config.toml
model = "CTC audio transcriber"
dataset = "melodies that start on their tonic, played by one synthesised instrument"
train_examples = 26041
time_shift_ms = 50
input = "waveform_16khz"
tokenizer = "char"
vocab_size = 20
arch = "tc_resnet"
norm = "batchnorm"
activation = "relu"
depths = [2, 3, 4, 2]
kernel_size = 7
wave_channels = 128
wave_strides = [5, 2, 2, 2, 2, 2]
widths = [128, 192, 288, 432]
init = "trunc_normal_002"
residual_init = "zero_last"
optimizer = "adamw"
lr = 0.0032
beta1 = 0.8
beta2 = 0.95
eps = 1e-06
grad_clip = 1.0
steps = 19000
batch_size = 128
epochs = 93.4
lr_schedule = "cosine"
final_lr_fraction = 0
warmup_steps = 1900
weight_decay = 0.06
Rows from block 5, named by matrix and row number. Each number is 500 + 50 x the weight over the matrix's rms, rounded and kept within 0 to 999. All counts start at 0. Numbers have three digits each.
# short0: shortcut pointwise conv (model.blocks.5.short.0.weight, 288x192x1), inputs 96-191
short0.136:512510621496482528496410512503533475555461387519486489530489482410414522444504509474495482552501468537533491567494499463520408480490626500534545482652482424559452474518478479495462529474439538431478451442548517561492471527511521585473458454468521473546496482553453532502649447527488480503
short0.137:520486610396546494526500554441467497452515511548510507483468424443515457505468525447532509623431484547531516584521529439454508366476502528534536423509505429531468558537470534462514432594442418488442569498472537510538459546475489512505493469583581433502473518485437500450487446517549532527
short0.138:478526410398454556469505555468489530451407500532480478519455413439497418532465508425354554546486506453506477447530489436479505541560464532561450458473530527533458438540467432394423533558459468454440482416492474403482502509421543510519554534485480451517411435528478467506467457417421479520
short0.139:403415460459475481477550500439466494476461462479518505518506498423391484297481550463473511469456465439498528476482508492535489561516522535415549428469512541484482486540494460492485527485513500491508510495513460530543474599444510532508513491567492519460514545560548480519530518509493585525
short0.140:481514420451555488494485500337464545504494537555507492484574399461462504486468501331411474554537526527501498509496512424532517473441467474562557435483554464433434483537514532474529489509399428526475527526379553514475463473339481450529474514427545482481425389434533477479494397439378518538
short0.141:510458498485482490545495466359487542518511523470454517478492366525491442492519481349419505463514474474454537482534500408465510495471446479403560397448551515417492430493484526494558493543499485509551532571382521469542532474394477475540494517488518503489452485456554517476472412475467587539
short0.142:503434506526505450382512451376496488522516435490490478551466413496496448519477485384491499432489466392518474557500490405509515546483476481546505430480485443472356527482508413436450454538413447520458503545322429508475521505392506511526482516453582483449522409529456544466498423530445552568
short0.143:516495588509540520525456465481406507536448378476485499500511486508497521447473347452551529524539502564544488453411496501458544515386380484475637488448534412480399464461529579464395549505419425506456517539444505485420476552504415451458414482559514542445515526527510473504475501549542471518
short0.144:505480524393527507394507561457446479392399565517558461443477445515494518544488425456474430500493447398478480503490518467473589525488509546543488440481472491512434558520456528417447426564411431517499556564475360513461507450457471481524584389529544467441538433485491501343448461478433501484
short0.145:455482663478496454488542468476433486508511590468491490578509457537446491456510196482526482493528560557504501457437525470486507468470477513467547514429517405472459477478512520496489541514497519517517635547510448513456537520427466552489462506496544498538520552462511466391427508577488518616
short0.146:475518467504466509472508532416525571496476509577435397493587376482456456505523555397433451514471548546552520501492462408520491486321461500505543439520474484447452407488422439519513449521405534478517500439431484503520528517406486462538464493451555506486411441467474545537486408544524523495
short0.147:473495492515522480525498523406488442518508465509461529529468319512534459446482520272430478544512551494506506512544463388511493528468531520482536373534535532496372545500595505433492461556440448509530532551361504470553499473345460497490522585529512498502470462494494472509528359423462502518
short0.148:509543525496532512449461530520458482478403501467516514548446565426551472456438420560544454534485491487511452442433437557543454524569503435556408524445432522504526508436470514491515407471569485447468453431470532553531406429473533478527486416489459512415522546526490546506439560474523465502
short0.149:569466553559485496473555458463486519584553357484509446429422507512313528570553439480521479426502448515403468575595534479484526515472470494470550483441516462541453478482504495502521537529472523527451541555498465533431496583499508489492449512449482560526508482561471467439527499482477471305
short0.150:517501441391474506578522509433478497451448531537487523511467478514555449421509442459510487518572587527561520532566469478445510385525423458534454447483537460469447467533458495487472513473519487528575523461466485486490505444509534510454449442517538457584511460440509462483460476520471469513
short0.151:497514527517515502503474506509572485425552466508514532589512489507521444493464546482512498524495559474192495291546496509498531509458502516532470481546499465496464483506510495517361455317465490503522497417507487520478524446501471507508546499467455460531449464491506540519551503525513484532
short0.152:426454475438499482454494471481530462445490547474514455452464508504463516463551493498556462507528536479573519516557473516554460515424442501474575468274520404463493486459473496504576473440510519494485414414477489595446543539520529368455489474459568569421505465543456494476382475519547578439
short0.153:526515433496535536505528523383508519491524502517526532528510271553502519518484521241452513497503484493514489443571451362483445481506482470510529337468476509422476548453539484424554470507445452457549476490296449511475547507359448501504476531513510498510443466518460502506484304470409563526
short0.154:530480508566523521477488530526470500477479396483445396306493507484344562598516469507482497504530361536533490619452538496549433487513529514555558512525468437483457465535421458447425563441490481517473525523520481480484517495465533472472471471451460587522504511533539510470485495474484502515
short0.155:455552574486504509513539488488485511489463545459528501505536451497491531517347521530550547480449472384536434497516474450450540483386512506505585458446486506516480525511443575419446536525504515488359461496478465550439454506507496538447530455526515443448535418480447485490496504559527426467
short0.156:473372530458483470508527477554501458453529505448416542504483489464540403380524480499514488456458513471506416521546536489551553528393488529596540437521558502521510465539476495588460507565468435525515587572451450451474394530503502463507529526565506491484477489507527457463530500456569452511
short0.157:489488479415437513486392499421501546455452498488499467462474421455380504516469468365410514519403467508548521482431508393512493411503497573530501428501561489511448418504466526515486547447470441475452487485373472491461498548427506471467505506446491511404434553469529525477480426522409552502
short0.158:501515542545564539447484458491483447557394447401567589514426523481475460513431475502551418478619498442475427457409486530480487496469533461507499471424481474506516624471452470462498473458504494418405457435470449555538422462505471501495539453485462508455598475546503556508482544562514508489
short0.159:522466452496488509431434513417499443471478490454528506559605394517452556531477512373490494467477489475450448424500444413493511560518495439550422429512504440462360526446521482402431461436446462447423439454474457558483519488391501514518471422483513518521528384515488607531555420497458542518
short0.160:532496555438510473478508509530464504455451530501518455424449503483444412469486528495472507469447409460436437602470467496456463479598519464531456564570460544556485465526429445462464519597542553406425537447526513587558391476480484534475487502551418445485580439481544597507411454479486545501
short0.161:464592490575453471508523450534477504487536541448520437424443520462431495493456506552515459416533463475517526501439411512443475534565527488533511564478568497521526360481475536534476487567534493525487448532531525543527469405513557510540480458558470522493472508512517607563538528482570356555
short0.162:504540479589491384537446652530522505593483550580421529480500490478485459468498500473452508579391557489512518558450531492656569469417517526575527484514519474501491425532640485515546449512514391604489560550526553499441443563514510489529528402531523514531505475461552495514559514493478463499
short0.163:461605444448482460563553538473500562462511482537508481442508474495452502445472492461515555541516549479476437480494476440509497458487505490537525475514476509548448484550437474443472543495531485502456528501413441495553448470420529453542488511395447464526480422439497544472487448459457588503
short0.164:497506471555544485534519499341491474519484527514491518501501248504527531505517492261387503504503542507515540521472492378501468507467498550529507285506517546485531533502531482459515497546452497482532558534347432479558505526268481475496512514503574472470410421523468458484501239412439528495
short0.165:313513559530505478504543476502485507488503476489531491503505477434537505508523452503567483504512523540496491466511491445512561524470541516472574453469483569593466519567530518496470500565436481562472569537532472515498138500490502520500554470520551489494497536498503535529537429461500528481
short0.166:554469486477443523532429458458516494423536522541432476489598529478530443509577503507513541496500550482365472473495578524494430516491523507399484537518529426457451456433495542488473565552445522533410491538524500464486537468511478459438500527517546459443487451551556454557530505543536494487
short0.167:504415450441453516443446449421537480523519460509435456527459386486367492470539525392462547469498446460498480564467459423486512542424490438538468439522453466465379447486484498413516465576494525505501505556394409519438548515394470454473424480529520521531506370545438526558505468468472518511
short0.168:502578537507570472521536506323548488541494502549467508513510332491453483531498510370491592571427556535506514576539486353426470397469502445515497395479490446479446462491523482436555529521448463499530500497382407502437526510428503475533454496450516575567368441469494493536489434472445546471
short0.169:487483460450514550478542483432528555413518388504444501511539501490428338461426566490472489449512523473471455517429530480504547504375498452523457505513493384436461478519499508494352504385486450466527504383505532450445543422483515410477512506469449496559410524537529568532498491466486441505
short0.170:514477479458469489501529475452530522395504460501391522556527520489418579537594546489510513513501462471422485461539540485542507519464493483338502559471543491491550468525549581512323494323470510418517528288506508477495519530489467416452542506429547422529479448521452534489571475536491521453
short0.171:528488501445524497503567483458589508523497547475486510471496451485377462513521523442526503522510501549530519537525340449486308463425541379485557461503542418443472523405522529500529519388510517451515480301500490517506528503462543494467254517408519557520481494539453496543506474493487506493
short0.172:438504512543473528545463510430451579532527473504494485499553438492418534502492492445569555498521456471421598576458491424514545528485476506428484443459517469459431511500545581433457523481460484536498517510422529488550478467497473429460484545472541488456482440469444507499440422524518477524
short0.173:484481538470501549494559410364498459460489519444531538509425384524403501472508423416496558447469529506558495467494481390412512473557481465560518434468502466523478538477443537482530528482545479526520546479369430496462482454412526507484503554534479464502460477462481511467466410497485491558
short0.174:524485526511457530512535469490233538445490377515518446505506511499423498442485477500486451498537511457537436443427588483508569514422343541519541529302507527552478450503456498473459549495455488584432541546517482503497520514518446364478501518498573478495479536534602455513296497526475469503
short0.175:544488604500487569496540415541441492533479506432520446404460524474483453574550485540479484445589439507508504479425457510434495422527562421601474439547530434568551462486356465533494535516530507467512456440505515535499483519495585528510460506483469548564453471505543613531479529489550407482
short0.176:379531551504517506504528535487467478490536483539522512434497492500489504537575496483469505539505556390367438470556517475521538454471517444491510519480459521637472515555506517475432488572497583524420522554460488517494419428435513535491563526450497519556493437529458513452536497497487466420
short0.177:533522504425487361540439516401514499511570461517498546455546434510501459483451487414508473526469493433476504513521526425566516510426483511523427441531475555502431451509691586526550459507431433531527508509395580484556547476501521494502504561488532536485376474389487501525473425444518471492
short0.178:454478491527451451580457489466530544552485503489564427490485439578536568401530498440542508431633511449548541517524492459606530469321465539545514423481484524505358478520509444450516480518416496561542535540455480547485503475527507474435493419535459509527473418528547503505497445483506489544
short0.179:485541524488420484426406506362512507503411523393540475468446510434437464459532476488557401488586466554474508456459489542530494519489543496507438458486389526485484473483425466423504381486525540498431492510488502547548440546481594574520475427492489489441540398467372584513482542572530537469
short0.180:518501480603526331497508549467482447480592538597452464555485491506532578507518488426432469493490517473522532527471504452568460526318496436571498509511577494541475459449673584530472432467458414504561519482423555458515541488402474425514457485511486464573449530451477448505533484401410383493
short0.181:515412535561486492485504468429456501529473416477555487565457525438598531514538514433528537470485525453462479430513590515459494506457514501451517462494480491570511468522459453476528524358534529446517521435505503499465432535427500516458546537505338434502477474585546435464482467492510398417
short0.182:556532545491469458481541511455497492549551586542491423398505453466451437560511496427462475538501521475512489574575519448599397405522501479516468430489545523508489410409552555481515532503488432452473442453400512511525548563405480496524494520514539595553464506414569476523530421491499489525
short0.183:544453554557444514541509474487514479407553563476484477467556443482535603575626545465446557494517552497516579441638512466513508427488503497401521493518453573501523487510504514535527534544523571460476498539474561598498516538484460479487501520513299569554497521483522539477539487510415473495
short0.184:546461567547477549414541440415490533499473523456468462485466456490485584542514513424512441489592492430453384507398538406479527415477526500465605453485510463522480572513483477335514468527373572505446573549380439531383499555417503523475558481448506531463554465568473528538493460562493521448
short0.185:570414530461545495469488406448356494516477541448522444479454498375515404358511526445523504438529410476464479556429547443445528467550416496532444430491520564502500541506475467544422455492449508497546546508475530514555397458475423473584555496579456555498473454500550449518469459496501474423
short0.186:521513522433501527416517577451505495494407519452501513435418541457486514466461493508468472556540487528437532465478494530500534506521490454496552543475517500433501482499394347509503517471552416399504470455497480500540463536459479571583526355533492517540532466557506511501563548520474617482
short0.187:531489514424448460582487478488485493506387578508529346490477582501540502462477503572579486607462538492440481452543509595528533519518576492349508510463511474508523391509420407521533501512506490472451495562503474526524466527558529526507515434464473548437567530508476592473523598531564540527
short0.188:506495503452523496465516501470531476497485494468514581384500451456474487497513485490515513550533459493505496504534483523529397473566465327471444472454542475464478484372533544460531536520528476430450391418407424530504514537489519480459468517490516545487511407425508559564452443494511540452
short0.189:497510501544518538466474473274486471450453463428530523505558307521493495516516519320393514421573506497496525453522454416482499425477502517483516376442447505531512590498468468476490474468454504463577506501390467536490534493381418497489558424507534573551545426513475497520497385474429463485
short0.190:474467419496513500492523501485471538492428509495396454541458473501493525496557518491477469456494540495580512594410407490487509489502564537445544464497475489504503522525465494476399478535476525477520489494524478585502498551478475467467487494576525506520493443547452531489533500502497511521
short0.191:508516431486487522508497519521518476482493489483533490478519489449509518496524547472466501527509428542554502486537510502494548511547524533469528487513532520624522495535453516512454538530482480523472496461489498468505461544461566538477557495537454466452540521505471514482525445471512481247
short0.192:512502569535518541461485536342486517486438536476547544464507305492479562529539530315403564473492499449499519501493468330549504502493501490545447429510501547502496555482524472494465481524442523545492518547411547526528501502324554561577492488512522530512526471514484508513490359489422499537
short0.193:532485582494438503503546472456355518456481499552602435529475485439483555542527525512536497523430458474492528490507512505472421504567350502537496502494605430546479461463436460462429530506483549363514468414482504560487496459470528470502491493433492471545509422525481547495465503599515530443
short0.194:515513459494488540422502559395517530569505530570515495481480351533520493486531510304300503527483512504484532508504520399524481512513498526502469371531482511489479510518472424426533474586457490523502534544419445482489539475263466489541520515532482512534516461552517472517509368411343613498
short0.195:321524578535449501476506505530499512614521538536532490514522497443434483420554463480490461474468535497489452517533441494539415502412628513498576448560514487617507466485485506455543551474500489448514502442507455508471491519509540618514441473393495565548399506513472488552592502486503481590
short0.196:535548519494512546445523355397493491566488582483532523513483439442583555515505520433509485435556512439510536506572493403490526397496486507569532478532398507564471567523506531427560415545427559548489500575449539548518511514435450490539545501552500539552442488420546507516561436474390495528
short0.197:487521443532497421542508567376504564528541488512479505522473379463540501510482468399528497504468528527478567562495488385541532424453505530481521405502578519490512414511610487502560476555395406553538533552403504445537474528505494475529485538549519455480406510453524493483495441494546542504
short0.198:526454502495473541490471528423459527461497436481386472468452415540502467406527448420491505523496525470491515504479465461493362482554491527483496419566542551493482452442461451465297505552451487454484495534508547441466531484435356491461499530529492470496484494540489479449516439540463505581
short0.199:508520459499479412482498494323513452493467508443457524499481354471521525582442550292464487555467421411491532502451510372555526463489500526467421314546497503452509497494503489567520503568497491528500496601407511554538490531526481522553509431461528500474471522485510584489533429542524564514
short0.200:527535482532536534467460591385537492464457488532454579468502315524499490511501546271438526628510449479476531521568518330560526543487534570496471382530506584546406497554568541458451511501391437523464491490322481535493511439424505510555536529454529508507386431529533448532529387441444522534
short0.201:372552543488454473537562468439460531465471586531502501474524438546534492511482376478498539474535551482484533515426462428511483493343498557529515475472515498525469458521461527507481515523481411557484587553487450387497459483461515532528513450465492395487438501502490452305426451489521467571
short0.202:534541468493569512475551396466620525496450484483402528488420502518562457575559476528502433478510498449521468458531524451465455504519503409587592479522562475518483507502486503448458524408508501500501497475483487459538480554442520480525553505561393478509534486521444432451606520492543489391
short0.203:565429521424466577443492491494411483547408551446537435506473462508382488449466460493453498397476498495513439439459518443583544495582423465490524551475442520561521436487412416484488534513475515444453503412532484557487474588458494505503514507502523585497506467574567550529446453494469493505
short0.204:538474526505520569445541521318515524494401560510515514484493365490496505483501525322448544494515520455459512488529521337547521513489518523531528408490453495553423535545507471357468528493452560501539485543306479561485477516292461504504556437523458543586552447501514500512535400484364535465
short0.205:534574518435461464508500475418538488557503543531502511501457397482527427511504550386415513587487545558507545560509541404459517320482494528510439417523493492519499448517485510521549469549506469511514540491445533506516523512453528524512519499487469550541461558325527495508535417468448543500
short0.206:514504499482490497518494479468515467502509592512400539450490539535556358474573482534527471531445550472240488593464498550511511515481537526533477496514480549502539519543499486490549483517505571530508542526534496502529515517533507516514488522599619492533486458504546449496506509444555451549
short0.207:472529604507554496463499482368517500508496539570572535529507432449556481492516464396415543489547477513407534479523488447429501492541566486573540439520554499542521537515496462413503511509494458552500528517463394514480478440373532587515495460455498534452474461452521547452532440538456494531
short0.208:520470481464523452550534523465532501471457518510553441460462472473492430489454526458484547483560475426528539437511471494551472326564472423522494458535514513437478480420556472461525557510514487454504406438488473549454514490433529509472444443507469548496512405526474558563481500531525535488
short0.209:584448362505450488481512509527470529439460548502469512436454488505578425548581540492498457522517529468510589467550490465519455562483411431589580532535483430432507516457513454514450484497442504475496422463473484560495492571518458463534564454611478442513467499516439499556526472518497490427
short0.210:524473530489488554424506569425465561522454557582531540481508391501510560506513506327307485486572525454456515516528490409568440531487542522525503404553537496499545512513543475327510489529410483472479529455368458501536494478305468503504502442465465481509489364530489497487502393493410512493
short0.211:482491527466487546422454521496516508478374482467490539430439485492470509471436494498527464530475515513532446500477508513555513540437510502503497521466438465501567565532389479364511450511505465466387523512517474540506451568433527490508530379526514553411564440518507471480497541538493564490
short0.212:523559461425522532499491543353516501527494509521528493499485325514468533510496500363405500566546510531487517512488535474507469414468520511506496400491522509503471516504487500483559515519415403523513516507363468453493513503384499471451507559450485502537443494441499453497502382363409533500
short0.213:514447460528585566411501568367519525550515495549506466442417438546529468491540538383343552430467466464485474522504529409569523442548544526534428437564488502486479488539481400432510526534378502551480472518417456526503508539314563572471512486572482540542507490549548526550557415460352513483
short0.214:566463453424485504488498531481536550491450485537481421459546420518536588560483582492519509549489532470501418558567524481551423501500528521488575464593530575476443415486400400440534551460453490375439410439517399553459513502452526502550529452523426533515490421500492489566499494493537564457
short0.215:473451502501491521480547492381490534479457463455477528455437386473473474494503477395522482471550429458524500512478476381457489512479451442524476360496471521402465558448424427395525512479429505545522426512402499522494468508474513458517465429539511503479526432495529491496451413557508531478
short0.216:468493516474519589447453412431491512494505557483523553501491431494466412464448509447432560589548516530521472541410508447400519425539506518569453410517494543523493524511454481456492463504506492487496507490394515472531488457395554554484500457474479494487503514488517502493498454453499480521
short0.217:450409400438510544443473438503497455467514583493490483590517474542465502435477600483533483458519543511575462499454506470562549511503468611508494517471510502507468493572422528541562491504491413404447532454500495498489507461506485503472575473586460482455517466564543572539492473488502541447
short0.218:444532516518469464521475473456487543472455447537534458537537476456403504383484534477539460485537497459525499440531471468485526452482517416446518455505548517450465454523461455444497517562448501470559583488499442572502510551481445514420445459566533529510466472504536531593533476547561495498
short0.219:418437496475490458464475449454419482422479593519583377524487483511400503541574490536541417455539469470467513501391373521525533492547444517466539544396535456504440448515460484472464510573470459545469507551465462552483499470471476353491537473513487353425532437536449620478460516558538575556
short0.220:518426554399473471399559483457482531473543558406494497470530484476536503660467532511473438454524497451528487532506485462540477445488483568553562499562511497484445452478498508492449492496539540488481504484527549554460520536448513489473524434479476532520541468546404587483433518572510438549
short0.221:457531557461482487483527495524429531543479520568532496523566524562394452487475443500476482494551575477492520516439476513576377526558514493465544484396507536549483484513453508430509575437511440420466536384487521493451570474445446450526503486451511539561517562537592532437418511468429510648
short0.222:526524550561484518467469516498408451511510579491529523570519500467570600475444529508470613437438498447452483370526516524471418437470452538465392430513410512523556528458485505518452447539554571422471533496537523567478503500487425483522530495511407450520468412528500581516462512537552491498
short0.223:559487439435510531457526422416510494537485533455490521454488452472526460596512480499523521464509472474458531466532457451463438484448413472541566504439510542378451499340505527458526530444534480434479326435500502543440500524403546500492490441491469547460548485548493514490413471593528462438
short0.224:522555449555563504569527563409468562484446567600502521511423391532510500453515535405466469522540454474503524438477532401552516538512475503520489500546557487552382521522589526457497485496432430469530469446391489514524485478427507442538566417544492469530468447524565508546492425422412497512
short0.225:521362536530529564390501456577476457495553486439557649495518465510519587482456513492484458442474442448508341510551518475390466515484529495588443467517501468531488594503478559553493528517540477486500499509510544558453474552487486527539517579487505500553455600522539551526569450479450411508
short0.226:534584493476519474556495532485520601504413571541568510465493496459479549551499528574524535480530445540501536558407512527498405469577558540478506541548566546522487486460478515521446577516517435418514462421453491506539500500503581581487472494462487538535455460479464566532520508428561441417
short0.227:498497513491508509495490502471495500509498506498499504496498469496496494504501498472501505493513503496506499506508501478496500491503506495502490469500499493507508508499494491480503506510491507501503500503472484505494498507484499513481505487495500502500498488503499495500504468503504503503
short0.228:572473621467504488421490430485579538548498394564536483503502497438462517571505500473531517475480536451427468503576511486512403448551487437504479442569508365567550496489489493486537536444532517382485537444463438641434523462538442535475479413330462558599481441516446523476587499484479475439
short0.229:528550502500504512498569508375544537430467546504461503499447324514518509476490561395420540586502444518512494494522546424497516416480524581519525361549469513554397523545450425409505541474486433479542536478302388535457527444350443513487560471430473508527476461548486461553529388497444561492
short0.230:524567481475519592468469500320549547523440530441531510496521343486576515477471521333488530457501491465500546495511507423391525504528497554486491340567506604478429572519456530455524519530511502461526516487314419538461510433390469546491523471530524554525485392464505542537492373452419493488
short0.231:503511507519493473436460480557506540462405478497560561530497512460485463481407453545501482392506477383423491453496490515461512550575506436501433535530535586512545527494511554514504518487545496458492516423538509467579449448540520559548511433520509514411507461432499518484429532489523451501
short0.232:599501486518500527497488516491485511468499424497388490514500477535559499445499527493534480537476503516514498502499513512499425495395488549482524445579522550505471474413517528432317498533498509494473494523488511492509545482479311503467515496550480458473512498533468481471550493573517492575
short0.233:499495553489476528394577451393487495524451512502535511557480413507488557502554483352416526408529553504476496417500478397449459483490492498500522396522542438519468531470461467376527567536437540458483513418440405484532524617436503574487473462479563463523444428530460512544498354534429499540
short0.234:528554556458565497526449522487509548453455450481491507458481485428496433533420502525536561450542486568482575510482516523517476437527513446568474492502551412501506425472493552524477491493469518461419463502479439517528412455561534535507530524566486512458453467351485526495454513486587425487
short0.235:476540521443546521548592392421518498422392508497469505533467524497499394533426483549564464466457483421543436530404450508453560446524495509559532406473490483579556491521424486483486513515537578517434491518476455487461460516517541553477508455527500496431504466533564535505428506593613417496
short0.236:488497604518494499496505450453490464532509543523509520509540432468491490478502462470503510520493508509483523559521525483531489502488541570494490450526505472713449506559506487475463511466477496506481694496470472475485458550463505510504556508455435389494511504528493510355538466492497479475
short0.237:500487461477501486528485535467536469456488573524507446365493452492477507428508427501453495517514593480571503492557431411550508537406553488504540514488499597486525480488449462481475535531409542536429480535461442490470477401491510530495482501538262564418506426522507502518493448462518463501
short0.238:456366508549622611448488407499545435495466532461501510522513426451444464513501453444497535424419515427585342538485486501385472465461545490536452466465517511502524549506463543505463488505470430498434524486458464446393484458495504522364485540507589485437583482545479461487554462539458450473
short0.239:484552498453506461576510465466475504473464561550515545508534550485524436491485503534506538562473542482441460421504533523567477493516439513523443517519500463537557480448550515443507490453502571366555480459478462423473455549519494575529535520495495370539462432504454457424488533482600417424
short0.240:493467516479499508522560422426536553451511597507458501465532424522518516562402541400499561466451522420542426555530444402452517402474436581517523464501498512475494541467554580479507515521465571475493523512387470579403542525427547522497517588563536498451453477487451492530464463532470467413
short0.241:451557472486523520571465403430542592540558445499459552545490380517516564530564515406484519464487513423520497471444513380384527503421485516524461431516525551519455523521544560510482452497463490528583523508399438446485562421391550516509495536501509517556417441459492485526473404398515479499
short0.242:546478505520520545462531538411503498417469544558467546481499350523503502462481528321473473512458546486494533533510526333542486513472505521492497312477431435492321574518525479425499458547430483535509490551351415514481532468383489510500505501535540502513510466523522459536522348514394512543
short0.243:499485493539456472501481485489481494629448452495382512392406474489566478519496487506506522478476488464500502629363492479498498522421530582381493482534471525532520486536476526507581554556536468500489533518497505471463535569493528520512470516545656512496454510560487385496503511443518515515
short0.244:539456644507508555422452451485419520468425585500527515478546542418499409556429496479520425403509529450525420532448507495537502472500524560515442493547523612585519515506442448462437468498455562429416606466519524498484431446469441612474531499511485528422504491507558401434477492558467449520
short0.245:412455463429455503517457458430540454460559468456546446522566513456540496466457526486531536529485474489480451541478531490447514463435488485379538528445533518422447446521438482533604539472515521509440507519533526460469497493527480429505438496430579499376488534535572484513472496555510558472
short0.246:504553488507496479469544523551478534505522405536509495427493503443286483580550508480482521566506401517532458524538491462532545433483446469521552504418536498597505489515573576543507531514510520556427449490489524491419496530475575474503539517490503591492524487541505492511492485464508456271
short0.247:499438530530519523452480462468496512527399519453525490428432526476520486530434423507534482460519492424438458452485500527509396444517517515522494490576466503550494551433496486451545503536505612432432499516465445574550444470564537532491511506480432549466498406509510552390509522524539576456
short0.248:533540465436459475460519493469479495476503549475601484515481469496441488520509529491470504489539486496522451494484340480505547546502468431483485475371502475626508504502478536461536513508523559553470473488473463454513501535419527421458496508476487453456505485549504469496374498472532511403
short0.249:536504443445483449544488604552445547429399514565555539540570495517492558454436503435467537557406507365504490423487499466532503572571468490520577506514480527488506540498546487434513501526540400469499444474577530489498467457486456536545484466545484451527524482537463578498449434393484528532
short0.250:540511473492475499526473494477583505446463546493374506430531495495538447552526462474515486534519466500471529560469526461503398525464496557514511532550530510504410475484525530443517526304501512490516470426496512505486459525434491479442515517518394483471536516490453463404502490473507505352
short0.251:518493530507509481527488490478543497402566382471459474394489512545530590594562546508499467484518447460419493386515563456513529495445510402444572485526467420486479518487486511471424517507428465563482520585468485500526531482537496483449528459442327482558449530535564533494556497530520479525
short0.252:485444492476459453516494490450441562315435444465513468458451451479458466548501462479504503509438393497499559477349344442467492526494402381505483523522566460386451452494470475516417485545458480556540466568528523509492479532436479492507345532519413409485499431502476551476430498576520539513
short0.253:417520501481453526515551480464469549548557458471480494587560505552516494582519441533520455517525505457485507417484430484513456512486463468501574487474485501473518466432442496478500486408509508483520438457448527485465540502502555453529507480463488521527505483513428559292461505523521521584
short0.254:529503472547515574527508440368532572607486539479502548498538353487512442521538556339432509487560512498499521482510492356529521419420503528538495357573535535490462518535548541500548495491408450534530494549349592536516495570432499537496517511512495514518435462522540502533542373427456429491
short0.255:369512557514536506505522482515496517516483354518485537497508493496343516473498493503492515552541434459495509506518448494507500483434465476542586506396519379425437526518497497509534593558523489524500515507490536541447511553400479431464457524466527521558484489541464590548491480500490510490
short0.256:473524521467594481514556595475501493493460423546569550451540451535430572565546466418512645529567380484540523458503474490505420490578502444462525453406489501506500544453475550427529564558467428460438436474441368422451518527452488545443472521475582486528533468516502465466451498489460545511
short0.257:458479492471525490509519523496537490475532540528576459478526504475419479470582493458489495528510481544531515513405299460547405487472490424513516510407548425520451472465521546533537532449530550528486441478513536491484481516463550455479257514421570461456481493546498579517392463538480439453
short0.258:476509526483417401439429658464576447452529519501522551535590445480529584507485505434456456509476485477499521491471520468616488592480567516453506429507572511521480461515536519412525467479467415545476509507431469510514474501492546489499518494515520479478534498583484527489572456480464555513
short0.259:553507438496494489505500476467513512487527538506521486464537450569530499536530459512549491515517464513523518522524551487499559499480348466499567522369512511290460468356528547463522514475492514509510215493523480526455588487465532363509527521493529564477480523524493494503406526522534516448
short0.260:523513424474435493581518445472537499508482457476442432455446443477458359479541514492448505513516510538499538511418481498457500328532493500448419494560504502482499411467486496458484503551523459514486480506530512447471477507456549526459472484479430471466452517493523482491492488519509517519
short0.261:439497489532496491473509448491346500421478502483542494554464448501389465473538471485521471494489461444507539476382372462433539492491476456488496477398558455472501478518493549461403469573480536558496470502561549556472494423453435465503477513484466315502492456534437618522504502550523486538
short0.262:497504453532507469519449457479538485451479512529433497597524499496626503510491488448534431479560509474512485577447466463502386553399528510506498471611496513509505453506465479482536522263502550386526468344528545498516500495450462466496446525505444440478492473513483494394474463494485484458
short0.263:474463545549575481499452600532447489504407468544492537541529519511591516529526534456423557522477510473501562543511501489523482483531487481553450542515522501515444539554547516534507488459528432438543490433540534436502472439498511570513543431497496465560483447490441379436500536453469428441
short0.264:534516512486514451418507549372570503553501524487489500507482345469547539497499517300422496568508528533472475528553498435539478492512537569446558376525463576505535476484476422543558563519463382465395525573390486507486498479406535538560533495447428542451467467514462434516547409487412579533
short0.265:532509410482523525485474495484553511453476440479466523528525477472473522577495585492505461531517428513520521492492491457494504491453493621539493504529504507527455525548531522468485449545480501498498496490527506547444529441485559521453579487493531516501451522517514546644501457451437475230
short0.266:529464511541512483503468515310504477471528502503405492421487382481480442477561485359431516474544457536476558573489510386512522505437504479480533391535539498428519437472580478476482411502480492510573543515382463510500540453408448467527458466515428562506409394482494483523488375533514517516
short0.267:485445534567525509420526304519482505468477510412533563482484456488499497512360484497568411463527444427505429475456494421406490460351523499564518443494485448532415627446515560433482501515477593491471476480444501570411439449494512517495529507496492515468571496491502434527518462594507453468
short0.268:487512557485538531480528543542417478474517490554585459561445472414434558461564530441511542437520443407504499487540466470528568514527455483439510517495544421550514529550473451472367555523513470538468471497509521504476346496526472515491559557493461479465507486521583567521483458478493540466
short0.269:521423494460532538456481440359486530449458514495480418488419399486417524515539547436406529425431424448528470542489503397444549480527487498564510431529511485498464457541396409389471492533481448509447468502423343521469476569304515538479529493484481484510524428504485534526478483489477531462